A small image embedding model, trained from scratch.
Model: 1.72M parameters, norm rmsnorm, activation gelu, patch size [4, 4], layers 14.
Rows from block 9, named by matrix and row number. Rows with one number belong to one attention dimension. Each number is 128 + 24 x the weight over its row's rms, rounded and kept within 0 to 255. All counts start at 0. Numbers have three digits each. After the name is the row's rms in percent of the matrix's.
# q: attention query (model.blocks.9.attn.q.weight, 96x128), inputs 0-127
# k: attention key (model.blocks.9.attn.k.weight, 96x128), inputs 0-127
q.23 103:116099152162096150147123113172115173140105148137134106122144138102153101138122148124101145108091077152124137103139125126159119156120135121116182144130124100117100116138093114135129162143145130112135112131114153126119167115163158100126136140190115122163139097148134143115138136078164189154114133115141171157067113140126126150095118158163175164127143135094145150135104088159152118113119
k.23 106:125162170142127122125115157109197146136181139109104148101139114126143116098160143132101114104069190100144134141129118143146105092138151138113102179125118141112128079156118127123058117122117143083128143138168135138136116179122172115120124142128103152131130131104169119119138111115125156102168147110126105102088149153129154118167146149153130130116152124122140148098130119141157142092108
q.24 090:136134191140097138141127125169126098112107089171138122115157095158163133140148100107159159107126137074103155110154143120141103147106148106117113144132095129108080159131118112198132116141124175113137119127116128116120139158126129108117150145171107142100133121125072114113137123145110104145098099120138138129151126156103131150149099114150158104072110082140124108122164148108169135082118
k.24 092:140129118132113152123123139142140168143153095100097144110107173143098119106114169136131159155129141151125094106141132148132151112134192140161153107154150141149115115102131158153101149100145116104114111193162154128155150125130113076090115093126144122096134103105134132117092178101101135159104144138159146083146108152132157114101149153101144150118116126095127148132090091141083151156154
q.25 094:155138113142141119119191154109140121082116152098138173146144110112133096144107118160151091111154171154118141104161124090076157114126140113099082116081100112118138134095122105094137138122152116111143140142118104107160123113104101146123128138115112157105149094128108146122126170166127109098105106144108124140151084123106132143125095117120086080105144149129136104072161149087146161147133
k.25 091:066137132156110106105147125146104106123111122132139104167102120126140172131113111111133113149161144135116148136133118132110145161173128116127150089117119133147154154096152166147124142132110115154097103099128144164117153141160126126101067114075153126102104172123140098137136157113138128131132126141175087111130098107176152114085122111102118111160116130141136146119130044121095165121160
q.26 105:162163111120137147163131117111095141097085097107135114122136136079143139101104106138131160194154144111114120084097158124098115143116105114109152138150156105127113094127120119146127130132181129119097130179171113176151146122136136115087117192120124141174154140148165115128139115148167130127163171078123122141111171092117132124105090112129137131131112114118140127135103125142125152090115
k.26 107:123161164126136108136127143155130162144125113136152142085102151166129137113156130096130132081135149110116125168154163118116150089153131151119106124150147139074124139120104124163095127135132148162145130107107198093151133105139127104187137119151138144107138137108189121141119129124146107082148102198148147151121128143153139134157087088129159147126144127116118161109111177157144118114140
q.27 102:154155148149150127169092123106094144166114141189110132104148130105124167098130133149120159148123145110131135180127118149109123157093124119103131125156139121159077104141120108140100131147136127085120156107164113114101104145126111122114168097094126107195116147140127136152141113142124075079129151122147138154134155126119178130110131141143137102115119108179068146121164127118143084130119
k.27 095:110123113138179125116119133151112146116118151080125140155093131147140123105145155124141121160107096172135099140092146123164113123081147113151108149153127137133160174139110100123133116138067167141124154162123181118126128130133069090148178140127157105115114162148129153129126147111134119093127141191150152155146133137115083134136123146162130131139141147105134082111120167123146172122164
q.28 096:139153083146144090160133147115127159097134139169143105115164129106098136086150146074109102125108117124126103158123143070116155150093137107147104125163115092130130142139126123144113141163168143140094133111101164163118133109095114115127175110121141090099151133121101134150085135174114134134100102131096093131128143115132128157136138138138111142092146113157103085114193135168107116114093
k.28 109:133144116152134122120135124174125151181115093139151125162123120063141141109117142167167125169112116151135124164115141168145118112115159128085107108131136132130133150116111136122143159137129152127160159153164143134107103144171132080100145098109054137167131145152109173114131110086105134117143105119186155152115143125095157145164115113137133098114105154113128152141148093131109126117167
q.29 106:137111117110096082139115132116125081131170175105118107143078145158125159141109155142103124135144111126150161129120121148133166121179157187135138120101138146136112128113133137150115101125100091087106115117125141116143132133110138139134109112111093072121108124116134155143104142067121132114129100090109155143191142152153116120158116148177100143195120126114106078116122115115140125156141
k.29 106:143160105159083087186143095096138130103111127169146128181153087154134095149129133106092083157111133147131136078092122129121128135117101140138156091107111114147146127142156121109124152192156119115150159133143144162108129145101120161140137123185151115131098118108131124107132153168121146131134117133118113129101119123132135155117143085129104105080109158162131134113114136137179127171144
q.30 099:168133136142116139144123084129131142149135130140132148085138137091115124152101109158142106144072095123128161170128153119096170136082124140141108132142127126082115101137152159176141154125146116117120088141090103142108131078114151119119158093133114126156137090116088157157158127120149093155157120103128163139107181125164121124079107144145144126092142115103152150150132144104185133117138
k.30 098:082129106126117160118177138154163094128105134114142086112130123145117136144123143145131110142135135126113128153170156176131104089148161110136143154103115145119114154155124116141160121126117089103148127136145131130157126145105134117151139155140154154096093135112171173078045117123137138141153118165134187107131110131113129139129172133136119127093151100116173099117089126112156185113119
q.31 105:128127135084042106157157150120138171118096111149117124119145144084118116090145104157154157134137118169132159097145131124084128104135128154149142110117125143116121124089126104147164133147153112104123139103168154117150128143118111113106178128103083174137119081087106112138118137115155100123094125129154127127123106106089095120105111113120094096122124187114158103118139145118112121115169
k.31 098:106115100146112141091120130152102099129107093099154108110087090178120114131144104080145145108106106116134111169166135124133127149157112115117123112088129172105125141126139128117096151158147132106094101079110150101096140121165152097139125109129172121102101148065132097101122138133101181130122079173135108136089142150120111155105114125171128147144151120132166126125156095115133121139143
q.32 101:127116140149160138109122101137132149162147133152132111149135122117099098116144130083100156114125135132122101156106134141189138141145115158166104148153134127139106150127088137117110163125154116130121134115104128187128168145138157107137098078111137123128131142138116111130107139108079187158173124090136142144124107113126121093161119137162046116150104161140142114154190143117102118137165
k.32 105:167133144124155092100159110132135133141136137139085066115136132151107140174141112137150094155100139127111134122118126111137073102112147123115152115139136087142104112084129144138142142115118131088142169154129097127094154095065126129125145101166126149175079155137086110113124085125129163157114135109094108132143185126099123130133130138172136118149160089146112126126121147095098106106122
q.33 105:137081151138124127157091137149123125132100103116144170109140127149087091129129157095131150104088137118125127175151137097133188112134108138123131137143182180153151161165131124120137143158146100146095098131139122111120132114092125120118122146109149116123189110135140123093133104124144146137120101138102143116109105118142108123034131106137136104140134162111162146158108097150142142074116
k.33 114:118137150128105123116128156139112141136132149145123122142093139110130106111138126149114099113151118090156134149160122156087084166165141135079117141118085177156146141118160139116151169155153153112154150127111087132135127167099164121098105159124127146135166096132079136101123133147143135071162105129125147120114130140107156120139107135138130117152185078155086096112066117170138129117128
q.34 097:106150110134111122103076141136129138142138137158110065144151118140117117129146178095105089151066115159114095127144108150172149143140099132151136103151163118113173126116147170126130146120118127125100135112143127159178123088140134145134110157116137094130124146104137167166087114100138099102106116120158137116132125138137149134140156121100082101129096119182131145125112122106059093121130
k.34 095:144120115105147091153101100177120135130154114109129137161148112123155150124125080159147154146109124136147125107121104097086109132145115104130141144124101142087119167119079094111162156113126093158136163131113106130112104124138148127121182107120123118144065104188073146137163138141115172078136103146101144129116135112156124165106147152148163155091099108110103142154139144113117131125117
q.35 103:165148140148146112135093145126139147104138128141177134131143128113116105086080094122132159082168166128106141151164148122084165163114170133124088116137163161144087129091088117123120126110093142141108127122143115087158130109141130100145107118124113147149185131122102118140099118139121124123144140138137095116156166085110163141110116127099090088161106118124077114127147144100102170130144
k.35 096:131143139153128115114175156127100084104130104107122116144119161135110125150130121106137120165121150137130171131121124124123135190144173111110153127176124115132127190099156116102101113137115173153087134143118178157098167133152129093162135118087123130148107144138116143141112148123144117111169131193104097119110123149144105108119145092085140110165148119152105113118142153108077158153135
q.36 087:176139137162130149089121092129111151102133112121123142192113143159138099166109127102144146084175147114078083157113147102137133126171160121101133135112166158121078131096118114105142117120130085170105131143150155114151146132130130140120150139109121163160115144076172135088121137130135114107134119113192144104134136117147096128120140125123091136098149092177133138135119125135125101119145
k.36 088:119114103156135116096104144089079109123107114135123107111142145156137110166096149131052149111067122137126105150132172140165141129098101130156109127125161160120066157139149127144146140127118098124131154168095133176127120140140134126102120104104159078084103109150119115156161140121134113129089181130118087111111152102128119133129128121140133142125128121159116100138076145115126121111163
q.37 098:153143151126151106181139153128160135158148129105137132136151103129082142170126143141132097104142152127107100107121111134155129164105128086113139135159152088096111118160122110150107072110131141118148153142141107157071176083127112155115111122132137149128148170098100133147095142100120105154172181135129135120165121140106113146157119120147130119113093125140158156103159128192126123160154
k.37 095:132121131121146100151148121176143133099127106117142127118129136098154087127137180107119167152169111124130136088111160123111148096164154104137120143109115124156096092119091114120102108109116154139171136191112138142106125115153103113158116108121068151139156166138128175157123137151136127115115139125094122152096123122130112100141128159112118103129134165071080123166161146127089135078114
q.38 096:174143112146094158124115106162138112063127122164146092137135121098166174167147106134136118099122126139104097070144111140137147118156132115142108126175076096133161131137141163112152142107101110144112158111125101172132132080110135094123163110117128111164123115094095127162133145122130119092103117134118081120118126105145120144110153122117101137144127169111145118089091162119125079115138
k.38 099:124114092134101104118165062156105128114133117122134125098138199107148158096107121168138144160124139124138120104135144187109129147117140149130144161091163101076121151132114128144155151136147085094109122113157134130159121132159125137147130110088140149144125114165145159163127113126068157133112089142130139110133146126149145113117135162123170126114133157178151137131169093144131112113169
q.39 085:146120081111153113122099134126106095113114142150143101124138154112132140059149171123118142087100150123109185119103141129116152122110110169147132106163144139165128145109127124141146157138133115111119080111111109113110135106114108131178114179139120134076163147127101148139163122105118153143100163094121078101107094150111129155070123118118160106123122144130108105135132163141115078097144
k.39 086:083125128131157130127129080154174105103108152104108164140081089118126105169139164145147151122139126139104154093138112105133142167113140111113129120081128156141151123103139103148135142128108152131140143126152131096134130152145121100115177145117086145186138105103123153142109126110075144101141096160157146137075078141126123142118077140125193107122134114142121133159098130138131147131091
q.40 089:172149134166186151150119102138132123131150092181135174120142148152106144148152123099128172139116126096125159178157158113117142137099112093147121107138173176142113124124104124127131171129132092162099117111093117110134103164163138125125101139145157104143124123140169162123123175124124130143153106177154127127099197102133143124123119139138123085137135154136135123140129096130119174129118
k.40 096:135151127172087160112129155088112173122151141107110095161151088151128104141122131151133087103138102125141168186100132141142120085107161157098130175165103126163129165128111146146189129117130136149133127134134152127103141127095142164088126140117120116142068136120102156149097095112130116120124173123168136137140138148137100096103128112123125127128144127174098121151070115139126117137122
q.41 100:134151141166160112161148097142124165120143116126180140145117106157155101132115124096154103164090158125073149103130132117078123139092185108120162121126135142151109154130076158143121089116109139134122119169142115157146154132170150084161132133114141143132162156115139119123112136141112154128097109142137104111053151137134165151123143121110125140111138106126114083151149108160148105158109
k.41 104:108106134122141127138159110122136151139139103107120111132141122112127112086125133168110084080095164132126125153173088130158109118123121100125114166158154109134136115103135100096079108155128115125066120127179147140133146078115110096113083111097070157113165115099130157147118126104157119107153164153119108098109080142134127108139115130118123130103089082134113167101088137111139119123133
q.42 091:094145102089113161111118117074125146130136104115131098091123125050075101160096113161143145175119108143125095158122109123130062100130105146121105160081104142145134110090158121134123121120133114120131119133139150103091158111160110116140132131170140139094139125157134146145137115140106087169146141151139181140119095103152109083126104109144129142153124115146157169137138127116106125122132
k.42 090:105122115127171154131135117127145137127176136120108130087122115110164153148136090110114088081131085098115111156106125091162104140164102109160121118091130111115121096169106142123153117141116145118104145126101091092150112143093163112146101113138136153100145129112139132106100105126109106115159102167103110152190134110096150127142139139149124153108086149111162079167135169086119121153142
q.43 098:135081163170081130101129155123093117145149136171137115109107157124164117175150103108104154116157126140112164136123141133140128141086135134090152132112126140163125117154108108142137114162138108133126081121118134079167116138141142078162172173112129171145126129145143128102163139134166138104111142123138099132071119136119106101145123112130139102153150076106125129148116090115116149191117
k.43 096:128165136145120138125152126071156177149100133111134188100132094125150164090129153126118109123095121139141095152133103108136134134067101145104141147168120154115117114118107104119113124112102147144103112163138113125155166132149154109103117130163103107070131139123131116078131109136124124142163138134149144135108126151129160073126145150105121118137140131204115084119135112164164098139146
q.44 103:148120107194140170121130150124128158111132144136097144104123117165107125139151143076153152138148133134154071142158095176141142076146126124087096141157123164141181148162148117165137148133097129173130113130150155095097131132095092153127183120113158122158113107122152133152117121145117119138168115145110124132140091127090118145106126147121151119128151131139137143080159156137158116156123
k.44 105:124093122110135106133134151138094155100108145108127149131127165154175131118100112132121120177150119133136094111115138097126162105112123155123117143105129158159159111117139130141169155128151127090097139100114130140135099142162117188112150133146119149128149148198098151119154136129095111112122093066181125130132151117145102094149146172144106140144147193142111082107147111154114121148146
q.45 107:130143098088095126122160146149153143166150105150125084153110094140141111169115151168108098111094125108131151132105175105127143115099150186128158143111103107141120145128138161118122107140128144164149130122125087089081143113130109157124094139141130119104143108142100158141107160129087100135092164119138147092140115137148091125125113085135093190103149140124150121128126168171122122173131
k.45 109:151139143147156115107145098158145109141144119148112152134123125050151114158158118117144100113113170154103130096114172125124128114166122099182128124137149102112101081128155101151130121147134078109143123166136124121135163150150126095143084122093110130125142115091095160105130136148136107143133126102153098173102073145099146148121141114074132134118119103096143150180137103134156111130123
q.46 083:098144133059158131118120116119085103128101148139087122102158172126137070093130109122111090140148119144101123141117107131122138123131126123130143144090077139121111145133143152119141165117125109131101172148140146149111161135115134121144129139196097196146140151119136144093113174188123134120122127117142121140127134091147138141089152109109129179112143132134104155120093133117120129069108
k.46 100:134136154146145142079088120139121104143144124164133124124124122138128143124141123114107150079081166178099163132124131113162146195143108137118091091140123121140120161146111181102161102131137156105127110079121128105146098129155130104139154113124126086113109114161159115121083128134151067096128102119126107103186173146134123167128123130144168117153123116145118163123118144155125125157137
q.47 103:122117140121174119176112143122077185137120120147111142114168127142098092159132131145114140125100118143102163125157116120127160157099131130149158075115109138126146121075126121100123126097104165098154172112121107158108125166153124107153089135153114094083142138171103080149101135110155162144157078114097121109136113140122138120171150136154125138131102131139154138131148130179148118124105
k.47 099:121096116135137116105108171132145136145162130121099155178137133104133111114155110138106134111151102112153153114082093106155099131145134088109160127163065146161165096133141075141129112158105168091144103156154136112135160098113147122167139111129126123136143127110113138115143106137139164141125163160121119144097109155109161179138171138151087100125133133107136191097118129124098123101125
q.48 105:153128151153097131103131133136108131123099123113096188122102127125130117106114118145144131125148103150120115119129129141156142103151116119114136127174107132108075147152157116145166125123127144124110173160167167126119107125144124105113123162164121133133107055138089133184135125128139124115132089091125088095153152156140143161144119107157151134065146123109110092171172153129102173160150
k.48 107:120123131149133146152145150163131135108144103158080132117135134103147134122115109136135176148157107124093139159105162090077147110141136137197105101084148057167133144177100111089128112115123089128157144134123123164150142145195143165147105135105135147119107102144128131136117146127154111131138168113110096097141156126081109111122114103124134136135103108096168129118131110115134105140135
q.49 098:125134165114138084109145137150131139102125141131146100105133129129165132122146138133117114188137130109113156113181129078117181150088183145119116080094146170132072151153116144106162140165150092116105122114129155132138109148119142158124100149137129120098152137137117115147137105117115132093145118105117090125097122158113111142153105100153139101131089071099127075109121140085135107126144
k.49 092:132094125122105145095155123107163160145091141149104107112127115178092124140161107157121102131118143147155113104122153122168121119131151100089122088090165121176170110102139105162126135125127113137115110131145169126116148157098158151163109131094098155132164150100140106153120146132171101158122162111146121140125124127089096110126117093169153107164150138142157174086174140147123134114115
q.50 090:145083148130114128150098137173090082141104139138174123148102092130112126119149165128114122153129085127135132158162149120096132135110103110107144148118145139139104112134109151134104151074110100089164117112095139106101103131154158141118122120125105170137168124134148153085098120120144134134141132100126144107179106119139133107197090129083148162103091131101104152126144154088131125106091
k.50 088:156132121111149097125150106120155143125172164162109119076151122146118078144096147121113136135098167078115143122165108085146143133164142106148168109140142102144130157108146131129132167161092114158100138132133167105065131108133141149096141130141122111125121136116124159134164168130111072129142179144141129137135084146152109106128142118142133116083157159143096101128136100126161127100156
q.51 103:127142125117128124151118143144178133114122142131144131115217093123125136103140163067111108139114098106120164136138163121110124103129169140151098135096133120144135100112123116130120160152108098113151077088112149163125126157112124145169134121117130173144101122136088103115111151094137181107145115142133131140105108159137186111159141118128129130149165115101127178134099167087136119114149
k.51 096:109098134119120145100121107090144133130114135155103146106105150134164110110123114158092105070152109129128105151139104206151139150150166128135150105140097169105141140111152151186116118093160145137113160128177105107125114132155118118108147092127156116147120096133140129093133144089130099147158113124159110110133122132167098140150103143167170165109112131181150128119149133108092141122161
q.52 097:133150124139142103123157117099141113113107145124163175128115132141125130133097138144128137068163150187135164188156152143102137083147134104100130178109120141104133125096123122105142134154125100150149136140100096185131111100160119144088114198178124133112134141138128138146125156176106093132116118127138151130137148132140081104153102142123134107127149141152138132152092119118090119124174
k.52 100:143087120104150125154136145179127123147111120167127129114123101113137148136120149145133123140170131127113153181135112073131123149118090098118118185151143092156118093164093063088136111129125109111113109076105130089072129118144135083129186144161114141132111103122140144138133124104126130174167152146105120138101157148121096140152124140108143148102142123154107160130144141129114132159104
q.53 109:146158130104114076128122154161124101111154123151163121098122143117100085116105153105110125130131140152121090146169107136141100110104159118114174097136110105119126114129112123159110121144098113176126161154175076089110117136129115148111138146144041115094091150142134129104116135122143096103113103114159121116115148122123060121141123121132100127124082171129112123115104152149119106104107
k.53 107:123150136100138075156084106134127185144145158122100141132148131112126121130128109126146102141171163102152111095141204122143106160095100161141139156130087090168108125172117081168143119139115144158131160162113143106108089111098103184119104135117150138119124136100121117120138136162150123112116153089106141133103135138102124107112117115103139151132124147131106161135083097127108096133148
q.54 100:142128118097077144112162153134098153152140089137172103130125141158178128171134082165129083157138103137126178110145148133095164133168133118159122105102144140127118119125131128143157153129118121132108126104116188107114114106140156108131150125111131129092117166161101132115151151117123144105170138098117097112094153148110094114154091078108138113074133125115124137139147123142149092085150
k.54 096:134119116122136125100177095157119150148092089141108115099145115196138085131141168117112159106119146112184119130160118121112091159107096096158108164119183115116122114107139101129153054162144118132122115164150123104126112142132154135128101176126081116112137096115142157148134108109110115123106117100132152134113100122100117138133114108170133125157147092110137129108090130133159126116159
q.55 107:128093149149144145122178110112131105178130162083149128135119134150129122126142157179160107167077120108137125111108105104145127135095116130165091128161103117138146123204116094136080132142083117130149123121140134138133153121131128123141121128121156129132135120142107110096092124101087130136155174087138097127129130098099145137140169140111110152166132120136142106069108148152142169176131
k.55 104:111159155119106170110152136094142166109129117099107119103163075136169134123124132114104148165137143153122091097151099127150094121119136178093142112144114125139115126107121178119131169097103130106142123123099142133168147095142113144072170112158131187084119118127182128147134133136130100145143109136155151126118111122179153134120121131119104142167171094117104107155136098113154113116136
q.56 097:141168129144142128094122133178156189146134149102094142146138132087104085099125175144110142109127172128087150139161129129138113137122107159152120130120133138127101112113147174148115133085172125136155138124091119155182083163140151128134103112089122136150153140150149093120100077129147122093134139134103134144163164154120117084141117135152134115172105110166131120158141132122096146147131
k.56 096:130118119136141127103088113149098145127173109126127128092120134117099132135135152135142095164171108147170138124124149145107129141137106145181176141103091143129140156081108111147173157119116130144105169113099178159117151162079150089179128121123124171121140165128153120131108119117122101127093153178101111107118123110147171129093134132131096168124127095153136170113148146123115144125156
q.57 095:109156122149119143128183124116144122116132148153119129166138117143122103140142127145112116149122126135129177140129153146145193167091083128147122119138087114141087150143098147075166167161125093138138141135123103122110154124152110109142103125143178113104138158171154145132162112131105095126135125141149128095101072116112109085146171163132162105119140167134141142162109079119146119156148
k.57 094:142158144132147145107154146136105148137058151104149082112101134116116133147150147135142114131152119164126151113137098126111104120108084114111105104111136109108132092097103138083128123157138096110121109142135153118115125136141163095116164126151124137110159127171115142151102129093139162128152072132132144143144100117117109076184133084119119098099147134090065113107125089155168146124162
q.58 105:126093108116128111097117127073117112128124142146135155126118106094134148143168138147074132151169123109110138146120123110119129130123099101116110105123136149133114164135126144106144115150098164158130130130126144097131173162129181159065166108145154132121108148128160147186118146113133113104154095123175146146083104066124105069130127125134124167132120090143131155093114146149151127160137
k.58 104:152140113120150176107147134137164132128103113151133108148117097118139109095129119126104150082111167113130111116118111096135094112101108118118135083174132132147124150095095140113167099084166117137153111139116193125078124124091124123129178095114118134080142118108127161065097132130120154109116127103102165143176112111085109118154136168137133118117097147141130114095153146141125121110101
q.59 099:134122093122134137135123117163140146084120125158126138140096150137128200093166177129169108125139149099133123142129108153149122122116112137119123159140140171130132104124143108115139120073098141088163121081112143108124138086145099148153118104154092162141141115092138137096090145093122167136131063126139087132154137116155177127121161188161136160143118134141110123101147141124112138133121
k.59 095:158154146090147112128068128131142125125165098113126109143174135147140122114124161135133147135128188104110124138120154100120128087153140117152111129100134157138125108139179125118117169143116140108154150157129138125123154104160116111097127132088190090134097139146179108102128127134152138152112132214134146122195145169164113141152130125125125135132142126159144144137138131131160132169110
q.60 101:133134146136157161110169186113133088106146157142127172167134171091113105099152148139129187075102160086144144120113155101089153144117122078162116116113143121098074119123108108127153131165122102142152143117113122142144126144144114135131139156124094112097109156106148146122088098142138152080124135150156115153134077090158125126151152122100119120138116130143117130110121152124123121143163
k.60 096:116138135124093155103117121126058126097158083131090107148095126133154152103122144090113099121187137099120132101109133111141118128111073122106139126141133107144143131140137102097142129125134159101115115073152127134116150116126148110114136129162121168134144159129150141114098133154116148162097113122134135131103122099107155103138140155097116147106110133155084147122194118139132084080199
q.61 111:111116157101101113118095107135154079163118112108149170135122090143152077086129143135152126112122140129136113176115124114141145080113129065111091130119090096120157137141116144147110150132097133120157153156142118111129148156183081145151113117096137141141103101112145145115130141144120110137124205145105135150150103110120113119170147163114099124137122146099077129159148127138141144168116
k.61 109:089164145122139115136137119113106153081122131114128111142163149086107162109102119082124138125159073141123127171153118111113120109136140102146160100124115085134145120105149123135125166059112129123109156127137131099158120103113113118107166117164119165096131125101125135147180141128141106147146115096115114161131091157120130090165127119097141140102159107139074084119139127087082112098127
q.62 103:114097063130114099086145130103140094087115134126132168162134141113166134128177183127114123149150149142122157123157123160141169143106079114140139164117134121145130138126079118161152145190132149150128126097157149117134124139136101096093154127137138097155095142123104127102144104118139158118153139132093095133157114104100133171150124142147096127098111076119142144145127126124163115127087
k.62 099:131130163160116167159099158108118131126125170112084143151108119124145117108146128080135141115155131134196169104131141101150138095100131136121145094102141105102144094121135093096109110046124109155125111123110184130136092105110131125118132136120082077116111114140172119162110138135128132120103112133084111161141119158126129148152142129128117157102094135117131127091161121160156100132147
q.63 098:161105129094120108119103124091147144097102098148160111100137146141125112114154164126160135080114100163092131125102124105119100106111123155105108155136150094086101115155119100135133098164135091104117107162101119171138153147186138102108151137141074100122133111145149122142086105127154125169094117128115115077134132120143131079107138129129146139131134120168155091190126136135108149109133
k.63 096:081133145176163144142120143122160133119139100131086099163086106147090160121104148146097126146116127128118106144149141144144115155134085138126147134079116128144193150129106125130131142120089136147139118113096095172105142152146098142148125152192154095135144138144106095143090152123097074128155119092106137140120157131105103164142120132074083130146148119139117149094131114136136150130150
q.64 102:102123156147125122120062145079153126137134152131117087094107107139091120102122137103113114137145128155176147113099103119143119143162113115100128076122118147131137170121136145114116146143144128178128122113114117104140114162158135075143160077119176104118134156126100164157105132168105085070131133108145128115097100169100101077134128142145098138123127133150120102110124153156118135150125
k.64 102:113130127069103115100082111102164139156144107153157075192104166100130139126129094094096112128127125159143122114131126114109119153126102117148099126148143122152123135109112144164151101118152120130094108134107141123106160164087114141098145125139115131120191164100079145096139134115106110117149108140163177140141086125127105122135171109155135139153124131084143124120104117094135139174134
q.65 107:118104123109172128121103125110136142159124135098164096143123145145132137096110122142148124108101127104151115097166080137100147134113172118125090108115147110116119182129135124143115097095174104120102154121140171155032130158130112127111128127133154105134097147132140117139089129108116174102121142144116142155087108111167124141113110106088122098117136128097161096116105111149159158105167
k.65 107:128126151130100112096184112077100132149141115170128169135124127154136162149125130107163133143113133134108126106134103127116144137122120142108128151117161128132129134158137122142089110115120068127113128142120092146133187103128101139134123081119163152145123164140135112137113139097133143158124122120122097132150122106108087167192128092128139131109123093112214135129132136181085132078149
q.66 088:148164110135128151135144126134155093119105119101124129092106146121138089110094084115113138121154111124168125100118083080110097111125123114103118166132139145092139125120187133105093125132134096076155152128114093132151081146152130073121149087110144106154113149140167145126167168131123132125165145120169173113141133129115109153125084129148148146091101115113132087148158115136156116100118
k.66 093:108114088124118129183129114127135125122134101142111150155141111100094108073153136115145124143115160105121201152149107124145138129181154113137131154144146093136080129103123167123100096093107135154118112132148122163121123142129199135109067156135146113178144132146104142156104128095104122130109134119164136133129127146107131094100156124124136130130139138110153134072117188120125111115103
q.67 091:132134098125188106087091110089106080108148127129084192135107088117067182113153176108129109152104156153140153113126138102100136136115124127132111153119094137112112139114141081111142129105171117139119123124140133133110127127123137151136073112122153112131144121107154129123130127139147167155119107164150133138137097138132121066095141168131132151143117152152146129126137093078118161123113
k.67 091:137125123104159141089107181123109107129169130159170104177145146064100140105135160142133124135114092165119127093157123134135128125150132067123092147140109116117140107090110099129111151115117137161137096115158113108088149095152091101142153112099118118118156160149109105119095169120115128136136127134138110157160088133183117105151117099128124125122084154145125114113173102149129153154124
q.68 110:076114157141141121112137134150103143159145104120131135107138138141117109140163123174131153132093134107178151133124122099138173111123141098173137110144111142171178138093126116169154159135151121091134124132127086141128126131136088137122176095132160109149136130139127135105109150100139129117146108168136108099098120146095101099135112157163184057133105132073136135128126135147157150091107
k.68 097:137163116087121104118129126079113176131087108151101165150115125100116108123103138134103112132133153086109133106123124139095093106128146155145140156138112102087115122142161131137127134130099104121110153118141187141171125103083140121134137099086118120145142109168094105177180126120139181114130126134089144114107094106091132151102145093139152179154135131088086147119148130131123106132146
q.69 097:117121165138129083103107140135102140162108140126102123117131120168123120083151163101092150145133147099103096120102116141132122110168148131137153118137177136139136113126132116161093144103096176077142142130100162127138153126074132192128155097154128163104074123135163124078114163142109117115137124104127139148119150102099085093106142150138081092136168128106119132115127112114116120128136
k.69 097:147133117094141141133131115086106148160169112146136146174115144159150106142127160162123189191117135120110111131116115151113129137115121121131166135104127131148121121133106118150152124127088137149144156136146171139113135160113094112113181118099078129124124093060147120132102114151112148155100120144115151131135126129160108105176140173154139130158109098149149107087104120094106147161082
q.70 093:123130135153113120131136096174156167105168129136098131185151148101086130106109117129108140128144155073098101092141147117113143180141157134129152146137080143108112107107140149139132125111134141121112124146119134092165113119164140155140143133083107113130093080177135111157128106139151102130056144103137115160099146107189128129117138155131131150157119129101117154090121129128157160125135
k.70 099:130169110137117133160075135130091166105155135114144156119126129103094130109148095134109116138126107127144110151123160126114137111120197110101158066127120133121156127126153142174115146130167141125149146130145141129108120137118128128167118090126141146168092195141157130087130150174157114146103133102164134107123129069124105102125137187092133124119164113102126125156156109158145106125132
q.71 101:106135138103160099141114135135164144118134144113147144183147121135095124158129164128092124084137158174102105117092131142110122111143114129120111130106077114099128133141119114075122149128118128144103126146059135151133118132127121140124126133146105106127139215101169179103167100134102103104148149142086141141144121132119104073116096131143101115147125137142153133135157120135157114074106
k.71 099:146122149147113090137077154156105107131130111119156082181099104131118158148125166131139133181122116145118181105117116152126127136107090118115178095160118146133132072129145096170148128142127166101103102102155129120110105133115125130174166155129072168123151127088123094130138113105116108133116117144171154158104151099150165125143122158125129112127119146145125134111132159113094110100121
q.72 104:102117103053140149132068181098117123159121127139139112103103170090129153128126136113086119148135125120107141155143124102146136109103124120158152193121165138153143101119118110146127151162112116134177105114100092137095137118149140126147101128115106134139123113112135111133115124113069156133149117153169124138128120089135124124140113131116141066092095125177116159105080125142136128157140
k.72 097:142136140127127131062115091098158134137122111089124136145139108143155088136137135170182109091138187128134123145128126128141099145105131124132173143145135132098102080105114129107149154104127105123133135119098114143120098142134135132076101126149117095101110103149151158129133130191133168132139094155091096141154086129133119130154152106117119181102104159128130110107169152137094170148141
q.73 103:148139127085137146080128092174110138153101116107128127132167120119124103134125120106147142151087136136120138097138179096152128120125134118118083137119121151151091142093149124106125114074133126156121113136114113136119173149098163091154109060150148172124123110110158169122119174150083113171142147133158138125149139128124128066155167124167107115137110123161160148134123111116141108144142
k.73 100:142130151114160145081161110145154103146160133141117138106190142127133098114148147143153126138126132151121138146118128139112141160164140135143150119120146115115124137059172112152148138083133134112080161106124113144124102125107110101165135096135129190119114102148090161093079123094111167151140091181142125113134087126108118134117125120109126111145059127146108137115099124094128159136117
q.74 088:105123088139097141126110172118127132129157102093124162130109174158103135123110189176167078136165153129131119107125126131126128118106123126150125161131150142139107141119138107148133114116139153120103131152159101168129138120084080126118108126121210105111117118110107117164120171139153112122112092148130103179161108114137151159101166139129144137119131147131127096164096128130112149111074
k.74 088:129120124165127135127086144124134154091121087125083134164123140140093176134117125139156164085102139159130113116122120115091120089124098090107075141097129130134135078128119121109088153076146111129135176124096101117124167147154135122153124119174172126149145093151149112088083120149174182107125122118106112119141080120126140122114096134119137150100089109148137130142148119146122130139124